A small masked spectrogram model, trained from scratch.
Model: 0.867M parameters, log mel input, arch squeezenet, norm batchnorm, activation silu, depths [2, 2, 7, 2], widths [96, 144, 208, 320].
Training: adamw at rate 0.0026, 6600 steps, batches of 512.
Rows from block 3, named by matrix and row number. Rows with one number belong to one channel. Each number is 500 + 40 x the weight over its row's rms, rounded and kept within 0 to 999. All counts start at 0. Numbers have three digits each.
# sq0: squeeze pointwise conv (model.blocks.3.sq.0.weight, 36x144x1x1), inputs 0-143
# e10: expand pointwise conv (model.blocks.3.e1.0.weight, 72x36x1x1, transposed), outputs 0-71
# e30: expand 3x3 conv (model.blocks.3.e3.0.weight, 72x36x3x3, transposed), outputs 0-11, a 3x3 kernel for each
sq0.0:511521574499507509404504507495447382476511459519478481480452545537490474465436537563445466508506541453489511522485542530550479408608498493543542473536497503487517497424511497530519519470519473535436554533544454486568517503518516552461455535435427505499478557486561523547512521547444502466474443500440515510515538465453532604480498517452468452517506524494510476548491472467450450513493434560437493478472519441570510418497481533495506
e10.0:504463488504509509480491542465465507505517593462535527432500489539578523508483533535438484484453477424553513544514516519562499465506507484558517417547417475518444509423503569543563467527477512446502456480441471435502
e30.0:517520568487510527495520488521503435550499366539486505501527511500482561505512480506506560439550487473480601464498472550465384528520422477623473522528486504503469509507494506493456451516522485429506499447490498478583533543507534487433471523461497542477466546494472453546500531538550527635423461477524496484550488459536490552
sq0.1:542476456477466514478510484518517452503503530503527541523508403437485520507535509486508458440544455466500464568504484555515440440470419467498541512475497535514508526533456474466501451511463481483514524507487501556553558394478499550486474500453451463550566496429500453499496491519549513411490415576438484444501497539458479519429491540471463506488499478469507542544523444457487550403494445459445470523577483583503552558521427484490560
e10.1:509466487424568498551485490559523557506575495468517463458500530461523529551534542511549547501555428602535502562561530435506512469500454526468552430527495449478442517520509487570512454502505487506522457465450485471530
e30.1:503451469521528535500556409480460524502480450508531491499512470485518539467499493498496503459531443495546458454567530503517495498463548463507517459473450505524472461528439493491466456449485566459508512519482441483549512499390564511405500481427481560525494523546466405538523522515578500510500451457516478491574494411511488491
sq0.2:454510493494473484510468499498518463472524499500564487495490504514541524502501506531502493466465486555532560495488510483510468434438504520488542511495534492492509474524533430490537495509527511488495477473529521486528556534465434537516543407497477520574486435510465473479495546557580448507473501537450466405457435559576508457476530484496513400524365499474363514493432551437445417447466431490480489448508492427559502539498541479510501
e10.2:479490363496481468498561481521443476463501491499451464479449407589537526525512493439479504495509516519462570504559497511547503548504523504536531508537503473515463496540435557536412516459480580497460478522530537469509
e30.2:492473493496537519525535508491448461497466531472485439530433450534436374490453480473477457445475528542537471413554509493460521498490462479477527463481519455414508398603442495487454501415462478471485458479455528439469460478487487481462476398481460572524479493515515460513520518501476532390497531491487476464429475501475483450
sq0.3:511449567503487502520496436487483556545511499528507461536465492501589511538495495496510441494493407527485434397483476436517506507477455546423431471452491482520462544519518510497457463499527483464529490510429464536398506462500544457485456489403483438525483471451549476535533506499496495487425487487443470484452498522451521414499432447485457480469577477443516422554551503423528513472531498401469507540514524474549508530483457537481512
e10.3:503499504472536556516497434567443383505454411454466504458520514534463485456484496523522477553498453475407486531514429435487442530531490480502522495538480523534505518556512546417526442510485460563530513507467470519475
e30.3:516522473532436578459538448484505521480423576499466476496490499437569548490501563518550490539449509489547498474473519447518547509558553522506511494471604539548566464456502417466498508533526504523456527528429489441442477496471543553473525526458496486497486453482509497482531480479490427457495498503524550464534485516521520483
sq0.4:498550490590542506515553537524419497506531435549531433519437487426442457557465513573487509512483522393513507507503540480540503495511487465451528486435500521528415526405450552513397588457471520485485563513488461477459481487457504476490457467517529503497505506540539497519551513501440593450551521495480449553512548493491487475534513488489498507474491542456499448487488523487515463499549547448458478522508530484559554547442446593528539
e10.4:501466509521470498479521513551517560481527532438463504506468545479535597411523548426520495534413518478533496450519505521566468438431530491543443510519555538532524515426417491554515480528513553518536497483522510558511
e30.4:450543495481409586495501510475472502538447549551460558524494516512506483529500496466511503542481547465584477465456485491487507500537495567519512524493517521505535474524505418509498477431526438447498456500485493399443504529490486473552496493507564438506439428473507499494542490496389429505525492512522562461558487451499544504
sq0.5:480501462422524475489486501513468451449566482518574544531514469463520522477521447540527495465512477526452529537444496459528485456505510496558506513493451531466523477533581513532502470516512533581508486472513551513515484478511482481596454576474546501488539511415595470457467513527538560518422556467531492465474417536577511425489386500541483513544500541441433505498569517479435491485548485532532551545501469504588461509471470566527494
e10.5:474557474469496527566479498445500448479489560492548530449504495494470447514514493550459574518465518439478553527499517517487493554555431544411493461481461513481557499457573533472563554534570520517446449473507525420485
e30.5:514467457511474325534482478499495510496471554455476506523473468547493365507467424498478527528458520564540463500453478479502558464532506453474464470509373445439454530543508539498442559491472432535550439461564438500559505507493472467537478428495439531571424505515496561540536519479484549435507482451469476547417464575484519556
sq0.6:496510489510481590442568522543452474521576566480543454491466331413532485515499484519395477538497543517485495525545525493539479482494526386522508473482475438505492495530502512570400494531419462500436499552509463530529521515473500506457461510488549486493477505510509451476544517437487443534508496477506503525523488514498465504464473480590480472462542522510478500504522537509496592516501455486492398552465523495516546466500513476473559
e10.6:457501544539505490475503451491598547449557523498542497541527520521364558529546553434548539471479522508462526495531555525474455431492478554450458525473473449545553528520502513516545528536473537461483530472526472466476
e30.6:442545489522442581464526560495505475438486510483479541479468492532534430533468488476531518477499496475463529517439507496481481443439442537457496509451480514529508495533498515484460424413474502519501489537486495476467496509486449483547499438498490410503448463517524481488503467470483586472521531531477500496643451446498480467
sq0.7:515504491475508508466532520497463430462535513451541473504501516466473518509444526485528499462476486447523425532517477476560472460474463504536479489568502531493561532506478452482506501530448486496509513517458522465542435532521482536550524494494479535467541457509544531483587475580399566472484418540487439477457447544557464517495477453531539484488454476442366517523532569444501555476590492542470467504484377440506480499466521488582458
e10.7:409534493555497488504459527512482517530387537483528452546539561464454564552405484526564555511489517474508460448470536499535499446461503496520459552525481496456422477498584527485493487473480502469521501422511491472483
e30.7:487534501531512478507558488527482463554496508506451514541466494582559412533501459477478515480481535465654528509475501564540436477463532567489490602534489502463476465537477473510464508433493414518522478513541510454510499549489417442553455410534500499517473491520525548480523491475442491470485489519423495566524465524495486540
sq0.8:450555415556521550553480417494488511535452541467527503507547565452455532510489417451494493459447496523536538432554389486499506580500546467437555551441560459490475522541518397454491495523505512463498469455496475513488518488555507516474482483439548497484528512492526551473558433490526507522484507477500511488366467473556455497474462507472442489500519543538454566548504466497477474432494449516504555504442546514542521551469499495491489
e10.8:520463539506532585456526566535425478553462475527477492498465489473445497501415512535461538457459544548510458487470418504463511488495444475457522493436498503511495526588540538474405534511512532487518504553525450576532
e30.8:507452506461474471507501521480462474536512526484461495456456494460449491491509495486488505450491551504544497493490467433449394498426516485459436477468521530516546486560480416437478464435492536528523454479483477442475555464484457470508491478526484474453521480576516586507557593511560613485522523482541486523542482535509490490
sq0.9:501522505515520460506472488514492498525493425531523493523451494503496478467452518589518539534532461527500508506502449486486438468474523516427563469535503505525409485504488574478516589478490554511493508455417474447405500472471484450481514565454495460527500496512445559507486391536535398476495492446548495448472501471522461462444401515407442502432548556511489468528536459484497578464561461551565489479518534476493535477463517538498536
e10.9:518539461510497508575528500561478569490538505481480489541521490534567437472461514385501521469534502525481525454560499494507482519518512470482468455485478568557461481449388487560521469499518559521504532597509437504534
e30.9:477527520501459458497482553461484536496520430471508522434471474500547513479497453498514502538469469504449529533442533555498546509543428514485550496508372507491477555484482501475497540519531443581548505502560585523554548475467527487502515517490536532535456465471472462506550483493398431483479417427516461527477483584516446552
sq0.10:537537444528492530599477485529398490462552468513502491489526447461450542502547471494503465483424472498415502541442456509549464438454478499446514459467485540524486580471511508536525456518472487541533447518443451476465498507458425494486522549395485466455561481435487516512543517493546513493518482532526468532537510494540536532471556545568458465518471399520481475540448513478586467500478443472555497494556463471452527568474548467448477
e10.10:415456431517449478528415496454552526538472471441474540442504539497447433472526535513548548500498497491494511468483464497478400460409455527508541543483488495574509540495508498540521512488555466574524512488530519463557
e30.10:483547487480512602493593518477481513432451587429459484510445478522488442505470534478489508495461513444628499531507529519515517478425490522423477478427492443422451529542459596566508583416523476534540501521510573485493513550509454502509520509467531470417473475432522521485536448461395463445501477476479506480532490504496523480
sq0.11:565455493492528579544590522567399517544546570492515514569480467439529520580494483449516368478548495534514495515535500447585522508482456454527532512522558513600531654449548462570431463554494509474533500492521540528503495452515489448551528517565476501475522474539525519532499505513509511506508531527497470498500479489517518495496499486583475511551482466472527541509499541531527549516476547527508489461509446537501491522529517483537499
e10.11:477536547526503491503437480503529477524470480462540569486561476479479455534483574487491492587460484509385488555541538484457423458544454528532528533490507467455488592580512557467527459502498499506537559464538489511525
e30.11:443519493536434632474533471482473518441384679453465556548457486544486433517442504510499508505427488457571466536474525476477453526430509577460478534464580472445479498520470498507500519475537467522506474542457515496468508542490428493535514513513551417536527470544507494454539492468532524484518495515519518459586450450505515474
sq0.12:449528532435518496510535462495513433531519500393522489448545512538491504504482485480451514527482489456480558437512501509517561453568528551484457473468466434492492481530568473493453528521517549569518535484526531470488586525433443460518469432454518485543447508521507576463453473512490469550450489576532547506447445500511512526518529547508423459477523529398552464536557517490449546415564543549476479451550500495475461475471512485500587
e10.12:565453476513515504475462510472519492454490552510507463530498547579518538475483485461444457532460445568463538399490446556504519498517536485559566502537469505548513486513478571583542580542431490518530569512482479487517
e30.12:538473492497465437494400449450463508478522434434475481491491557462433534504465533477527481471550502544488573492487464491474425527447455467541502436524443463507511489537546483491519508550538452587519420504584362483540531457514479465550493480505475551501456459555501544455445514565499550529483556513398462564391483528474481554
sq0.13:567450481444544462507472506504525531502462516544487555518536507489456514443458499499511495478534511529552556502544494502484495535503528494450496488492523540482502505535501532499539503510455531513491521443535482496475520473536456459418490592495355592485482542456472479534474481442490509463474476411488541496515574477511527566383473482511520496543457465490550493498363501557504464510460468519540415487546528572540453551497523441449454
e10.13:493408539518537394550521537472475543449446542524496538484488452507515521549485492454481416521519542550484497433604492516516542480465531503477487515475478573482480460541484482415506555526472469498495438529460510540460
e30.13:470497490501516483484535594510473492532461484530475480450439487460490562468491502458471503459504508505505561475467473519461416494492521497499533445455559503517559468466449479455479462420495477483437585476451620488408489494528453510502499527520488499478490484513460436481444383380459506469403465452548486467547506441545506414
sq0.14:470469483526403445430462554456658493516478538444564435473463507537514506503398520451441565586456535511554515498534545531426558514468470511471449473500490416439520508523479458521490541442505416430434501503476489511478510501511516494484468521475443519501490533543585458471531506463489507530482430518461463537547499577468471478490505551505480449509509529463487481491510522519561551479491529513462451519536504496529492508499485525465526
e10.14:571484560474483527445574477486508515471513490551516468540481566510508551570517479528567550476497464483496463402539562487497545503425557494612524512480527478464532458536476470471481464456467509474554550514480524494441
e30.14:507585530518514478457472415532515489496545401505502506506480505497472539518542530449568485498552467468495523528524540498485455542466569513446459528471465535525511440494548453479463467506512520546526471524508497542497510499524470481539512471500502485521539498605556537561500476550540471632440527491477521526536566485522492496
sq0.15:452559458517469488502447493463559550497473494550489578469536472530448471505492513485556581522495497562589595448557476471464523507514528513477521394546518445470511468600493539512467531486528500487548457447556479448461520550453483538495526523462501445573479550491472483482524485540483460470449473576516503471531536473525588520532487543463479503470540511510474559534561556431496440487577490531454464477500444493545527426508475489540487
e10.15:490468472518435477528627469498449578515470542579527480556506523454484513535480515493542566518489486592519459481518439560503447542421509470530486485439470478519465469474518502470427521483512508518528491520461543563481
e30.15:523487557455502526555446515466412478508491446483480487515546620439430581479487584500478535495498496612455535547575541491480518508485494456529517484539435434447546472543548479462530497534577438531456457489530476452509486461526489487585528542550404516456419500466508557515529534512518517479500489507497445494392513545445483500
sq0.16:478495570524467484518476535456488587541464493598503420511406473476558508562506501550493467474460445475500550480374535542535474535428452500514531545454525539489438487497516507534548512436547442430478455509540401600504521528514444529498521487479518538471491518544523533527553501468457446485513487468554519546515480448521491502434461447501531507494506520545487536541539473547459404528516472488546467497496488522505554451484509454479491
e10.16:517448487457491539485480371526527506494573503522458525461500481437523500463497500452461498539498438420526548594577504451485532540541487510489482458553496521530521472473473543527540417508511539523502499467476549580521
e30.16:478462465442464495502546522482464528471498552540489488465470466450513557453463473455421490490464507485381526507566517505384449506512438423534514400384497556524488535530516517471529471520492541471465536502452494511490499448474555483410482475488461548493480450495462400569470449470512475517536488474589454438549446453519465518
sq0.17:506534555541471481460482463496513481537492482486517552411478520527532465503493505524470526560462561552435537502458459501533511512568548556505408491538552501528381459507445507529500451459476496491490381594446450546527443495505397530510446503477518465494513542463543545497533476476465566476507429531501552461467479514495572462446491446534511542563526532529526566553503473516466495470442480525528468502467431513520492506502541553464483
e10.17:515492508476453540519517488526509312521520538531450454413512521557531517511465463504470564509534508536527564529511509507475500491483490475525506559540537438578461493522441537484511532509516548520467537538479471462497
e30.17:458474498547522614537517513516535526481515446514486506474533506438500536480506528433521539389484452505490528488521490496428468478545493494455443567501511500489464485469498487447558442513500474479496447492533487470499505520519567494454499507489456529518498555530430527535517522530550473532482500484543493525513520463523471486
sq0.18:525544501452532480469541481517504498485520445555469468502478479443460528528450440540450543558506504456571546546551509604518449535501524464429515527558504507551420484455489478479511567442390476419493467508496404508550469561557556489541485478510490474539526403496517503486490486531495507587512496487518502501507460556497530459543496526492495533494548499522461494515506502502512502555508472428489523459498468485510525507329462514528503
e10.18:539514492475559452524526472432536519521508549535454520539521580406492487517481522414450494471475491464510517526504490533544513411444507479500399529506575550459475455494553496489515468514437556470523416516504473509487
e30.18:533532537464436543522460531449466512540502445509498478481438522483450507496488526497537504508469531526491475513515471583547393533532449482507493528459575514492547521434442433472583500489522505517477479460525502470474519514499512430486510522499498421449525514521556523484506496509549522504542546544531453470502458485503497470
sq0.19:432509445564486518579470448468500493496485539515500490521519489493405499483550462457587520497528513536493527509502440512501513489509451500466515459489453498497511503530479529485509510551525545556501520398558522442405452503502463565552469427589515510419441516560526486507522534469447551471519590417518528549474499539450493467510459517464526536484474563501459494468449491494454522485525468426434492521531497439501437479574514526546420
e10.19:482481507544436478481525541515475537528474520503531523549473455399474508481506510509544552483489509527544418461498481534516462481469471535509547479412407529564530522511473457463429560468616479569482471511494521528516
e30.19:500536551471506478524461551512494474474446649531491523474474467510525473499499473462486530418390557472445482496488503422513552507534492559512543476503449546557598437467531444482473473506471465502473450464458494479474528499530431489573472491526488419463523493508491526488521480488457500450471501491544498446451490526521504465
sq0.20:492566484447479552473507497521437470510486490508431495494490491510477425516490487529514487451498476517489493456464481505447441458503502474441511498520454423544509489572580475516494473504480507513590497457541520501489525455485552458515471448491533524542535521512428451506466411461479512501500448497481534497483539572556428554470546558503386549448482478535466550455418510560444526411498491488455456548496506447427458439435479467569533
e10.20:550526462490451499459467537490489527530536485445486540466550572398501411460501546476458491477513531580548465492567496528420525499507463526531478526493549553487475527536498425423478463520517519531414483463475484474499
e30.20:522488488491431545482484500502490498541485460512515520447483535511499440535506484535499494520474485458432539453571532525544296456519487492456472504528562547511529474548462501554548523475486542548482574480505590471490498499471510487462527485473337566499440613468489488469462448535456533501534509539533517518500487519512501488
sq0.21:447522528505451396462387519396635495480423427493538519389486517535513507510503546512493584531472546483500498559465507486475548462509466538494444485482472483432527424517495482466510527427529462485452542504520519493489515455510456535519463558475551510484518492426479523483525479547529496502543512425543524467460475485521483529455492523452492464506505487546524463496421455529430447489459463487509496480531543474449529498508508510426516
e10.21:572488500494511544466500538538476537434543514533509475523474499477539518567492442537505481451527476454560480476517527532596547533474559423610569466533464507565549476462460512498489477451485516471452538540455518463467
e30.21:509514566510498515565506535479444443484483427511502434472480499460454541475476485529566501545651549464477471481505486537452553485505469477528501558482416562522502465470527446480472441526500541536493480521464503553503492529514512574536494532505496528461519507528510512527437464496530443552490512498503510489462504500494485517
sq0.22:553441513440558493506520432519515471564495501467453586528526443519484456491483467467524500480565560530539415468531497513517532567530486500506416540528485554489440514477459500461525510537527538497496536500539481468518487423479528453496443503559539441469532502516553460531503524470480559507419435522575520434452478531460481439534547491529493564468538537520453487510540463486489566500535486542537498519485593513536478479497463629418487
e10.22:556499571468565502512482491573463578525491539524495517531502380567473488516464455479437459529539515530483522518509505492506546502584545565494527515470552489449518492533578423517523548499561450506481531529510484461489
e30.22:503440450515542441533486515511459503494475494523524499575493426569541456538501394489511519546520500513459490500493523452457444485471518485476508473550524464522446556530541542526489508573408437519526496503518401544565508474476462480512438528502546559562482488537474486535508509567472430502437488490461448507521465473537489499
sq0.23:502496380500558511529538477556489467430552479479478504505526547450437539485532460499488523470579527389497542533530457473530510479597525462481562447495494478461529499520509525450476491539460560590491622493533514400507549555548522541444462566486540506481512448495519516484517502535433449521548529475546555505476438525504451527500514527458468474505494482560509515525525449516501483561487509542470514539523490435509559522550552470501506
e10.23:483444480556533491455495561511528485529551526472577509550509407500520506491401513550518519471495533529507440453520481572506480539450460503505540476428496593483547480477494475508418511542488475461521430493507436460532
e30.23:490502503519446470476449505496478474516450527503458466521492528566487489505513486504464492522477507461581458508487506514524555510461496575507462565519457515461479485483512483441406553465501460565560492478531531546585491492545398428604483536595500423480530516517556594478513510507508582475490442458472499534400519575467512508
sq0.24:479505491479487505497509522484525482469507508511463497455535510533485487509532532490512532493508504477510497522506515520527516442559525542548492475509514502508505523556518447531504512501522511506545496541582498474495480386512408482506489594513513523463562557654523486532497453521447437479530489499525571465493464595482472549408396436493513482498506553540431560493547546499541617512472493565549498462561408516457479506541465504483492
e10.24:508522445498436512494463502400422513476444513478538542516533496461500466480525500533439547456425553519521460517581459517528462484536492538529475528470522499559542532495520487477516508455410469516468501500529384487429
e30.24:508527534530502500499549476475497552484464553476481495508445467582466471525494525477500526550460545435494487491448480529508479464451523538473508512451469485482464541522505521512487538489496498576493499542480528482525510472492442469550491464498479500532460449526496494507534482509377479516519462466551487492464496549505514520
sq0.25:537436479497496467490508499489479459437495513484430455560528513471476465530501509510529405440476463469511460517511505497577481472431467492570482561542506544487545561471504472472489463530516472484465554530464495488457557508430518502510522535530498511534521453515443490485485572586555425472489542527546541405460597445463459487570534488437449494472509522415489440458545496459505571467459512458492503490581521523447524506515403526512468
e10.25:433462468447547448492504492544514521474414432464532492489502467443541491449537513516464483557558456568544516540528506458562490440518514496520543489485490430496456472453448455562518476495537405467528538479456435479515
e30.25:515470478553529481519475454516427469520414544513473495475453443550429421476480458511544526497525512563485483447539477468544492495573396500498567536529531500499524541544499524530495544595503473482464448572498367608547477458407526506441438610462481547536536494482476396474492535486512481492502501447461458410523526463521495489
sq0.26:489509494501495518492512503521495533440506538522509499504503525507498549524497547547533454549538461505535461493486570494532517534463484529536579484557535506483506516462542466497505477505536492450497529556498453474494455543569520533497495517519592563496439517526509354431510505443599459455484530435523435492512453461566444509537515557490464496367554524510554433561492493562472485460552527530479498541513516506498454490517484396428481
e10.26:515432406467501467464541425435487472481486418483487563559521473467499581520508570551479501529486506457507555537562505494476476513511579481485538459559480545475481459523482462502488408500457530481476449489506568499496
e30.26:515499521459476542517452444486503505506452500543510426476517495431476499477502522494553531526542550475347523460483498452511484519561403476472501527486512515525506513495470486518517521522501553429460496548478440566500487505493474537454494469452480536468517563533509465568473499529466481532534579545537490461510484463516495531
sq0.27:500482507418563464504444448483548504490497459524539456518550546515471544462495452533545528490474435482538495471492499541495479531506485541506490521546462521487504514540536507390619509519507550521522488496518454425494477513570470430477454426474480437535470483516481467464457460527522451476480461529394494450486519497526510501492401467415495590428523570512496487603452512500489442544519500576510471434514522546512522532488534503526503
e10.27:546519465451541465480524520511454562465472443470499479512472541543555455506403449493396489528524525460566525492530435476467539553552511547530518423514506558444499504481554519569453490522520462552489451522495529474519
e30.27:504509547427519438474503501502555505572499498522521500535546493501512559519531524506535534488457491477523567511543543499470443492550405514540464471512415512498557413582560438557540399491535514493546502497552517454611542506497474443499498492511497488461496515464544502549431497482492466505502473514529493485461532563494501546
sq0.28:492468575521451509509481554482538539521485561455465509505469465533569513539550527454563460459503447479516541493502522429508527493473426491520476536486467568495554511535493458500533455462502453457555491506541491546461501498517560598458489476512524498517499533540493497537535459474567449538515588501491530552485487609448432560464544496542528496526513547532558491437421432545409477479459473465510467483434535505524527517570484481447419
e10.28:500483515503447477409508469486472534469471396491536547485481481522470547488559520525489559484582422512478557551580506483462523553511555494448534487489444437442482487521471468459489500479505469513537545420444543514471
e30.28:558508484459457514572521554506494507516443569525532456470490421505464470524484429445465474464489515531430554439568461432501531439523441464539505470473494510582545510497528457504461408532473579505469520499415437492469509485486561517408502519444453544483488492459439414523461496519546515591492475437579474438566481452574444508
sq0.29:567546451514617579560566471680374464521560463512510412539478530440467533543443476559498469463502472514491485461472470474513479480521528388478556521468559543588476590446497493510469487588447550530551528469463512465496517513502515497487486468519482516441462505506510503477485517488483478490489504422492496491470510470478540497519482477473539496472514556495479522473501521471470477491490503508480510507470472493522469519511505489491480
e10.29:504466466544534498540441521511479480557499527426512546473546462502470445445453530447465474543447555504467480504490471479469423442490444566513508545468548525508455574487492529540465461574504535501558473501588439493553
e30.29:428499512541454584510519524520533573531472655458466595566497486579508395554532499480482500491412542460535460544532494546528452457461510577490493600482553516475515485530495496526489506451536459506550474510494519459475470525504383474572482498516546472538494452516514474455522498470458549495502514499490495502515485521517506478
sq0.30:485512425474502525511494428529521485490496501486477493446490506492497587489498411515496511531533479506449458500466497501469503499491550460448495540413527492506489494525541467495533432483493511515535514491514492493518580516499443487550550497472504517496510432418514471481494515532489455420501444525556463453507518459429551546507551558493486518526529480518512460475502508391486406437532424412489461569622520542533577470520512531405563
e10.30:530544467474518522552500555444510437455557603515525532469514494556459440531495448432572410488519515534453466522459555489425505497551488475518534510528493539490537533546554511484476485517511555501451547554516466494557
e30.30:525517507527554560533531467480497525505514566480468510525543491524452357487459452520525503529486465508581471530424495521436465471306572528441500548463424485467462553554525522525555523512546472576509472503509544489519526567516454496534485374500441422443493466514539502466518440559498569460558501420458449512431491556481504542
sq0.31:485513509472526462450476450470562502451500516514466600497535500567520486418565519533476554537514534477493478551541541531495504519487516576500501518531443544502484472471494571515496467481512513522491530494508583519460551510467477473576400501528461447478445563478501524485440538514547463536521480522489519554523510462425510386536521465438546561462462487421456517542523496480485436571504454544494448534444514500529496457473497513590412
e10.31:492547547530474511549512549536517506495504530455495486474569492491558601517581495567479517496540474500520469532479575526569528552485522482549480493551508557560573437480534495454492537511513467524520396541445507464465
e30.31:483444483474494379501502466522488487547546450505535464549507492428472507514498505473489495421516463520502512487501440461436615529538473470640501494518405489527525499419471471437394484459394483476525520473528488512526450489522469533518408492463481546484478481427523462522520481452542336433486449465485490468436537503494526490
sq0.32:484515532477526534562538514483505558460546495524473436488506503548536512538535476510529504554507482534417564500423499603577559503502509492585468514389437531495518579467530523572506526531556491509497549457505571472483580572508515518473446505468494423500504495428499473537465526498493460547466507572502515461493505525483522503480434517464438447529528529523520452532512482462458431536543501491451537517554540474585514475450460558464509
e10.32:524462529499535506509454462447533480512539516496535557472516511453548467437578537470528529532472515535434409539518525457592429544493530532606542486517485484513545498484468527455567489522523481592500464503481463510529
e30.32:493507508476443594515483484443477526399419636442462567504478489518465433483457507523467549446495499528439451430493491511398570525482450494523443557523486455476417485516501490501480471491441502496508487465480506472509486486523474493536465491566535600533471507536506484447515481555508463549541524555563536432562463477494475460
sq0.33:477537486452472520440514492480496463409516515476442494492536542516474521480512547491529463440452519409529532503534494475546478366539524520606482414530443480459516471549492514535519455508510542516552497577511510421480412519445469547461553450431524408479482512503526487474513512497482475448544470497556485539560518468542510476439493507519526501488498530493526479551491511501494554500420469521584532514569491501488522542459477502398483
e10.33:427514463539446444464481467392410560452420502453520530561537573489474481482476451502511561476487516566528466515548520560474495515515496454495508503494527501476491526466541518505527489466453446501444527411497521494456
e30.33:467521560558581555539493505483492481513515489456456465467490558402450557462479542455524500483528459472468452527468526536534502445446450494401469503506422532515511552457491512535500509495495512576523501537535441499537491490521475472523485473533481493533390539546474535495515530492481458531509490531482474489518510507470469532
sq0.34:474540513541491498493498532503473544511487520553449543493474537481463488500467524449580535540504511431527474506514492467483484430526470497488576477534509511521489514557498484530501488463475471488520487492524496456473493462510489513509555485544481624474531546463489541415477487561430604488523611521537532496449479539549539477516558541527528526531398480530513513515502582527478555431461545411567487450460470587412510501505552531511558
e10.34:521567483519415501497440489534471495548492515451553539535584549452507534439491521448516534506449497509453502503550375457560475489514460483505475501500497527518564515507445452459480467455488509455442519469528555547437
e30.34:478486516500426639492547526472498535469416660470455515525461449545523488482437525503510533492420528507599515508510491499524451476513518534479503544521601485490484478551494467544512526516528458478485496482430533484482471516513444505470531558528476514488552556492535528473521536476472466439507502478569516407550464468519506452
sq0.35:526539393528544492513501418518508477479545491466488457465542498453475439481511372511493540512384575521435486491482378537516546510506498472490437497369470492462468509487463492466523506530510526557472493447512480539513537472462485438455495464468465497530496531486479448503490476475558449517521465481453482493546543495501473510467481550502466439519544481489557450464505477530510434503507523458562503530521560541527545556503429488428526
e10.35:499445558549494473477503558500541482529493450470529478465466531539512458473502479473497518526415513465510428447401511562547507537421429545440541552440527480525540483486529461472465565507551529532528524551528448513526
e30.35:473493433499505449493509526532446457549497459503444462519464517519495482536495497523527505523436478528603490572464495473434523491431490539475481486522437484482477512578476533486434524404471468563535459520526517522520444516525374466582424495552511458427498392467533568485508456443478492438507467494413518517507519515467526515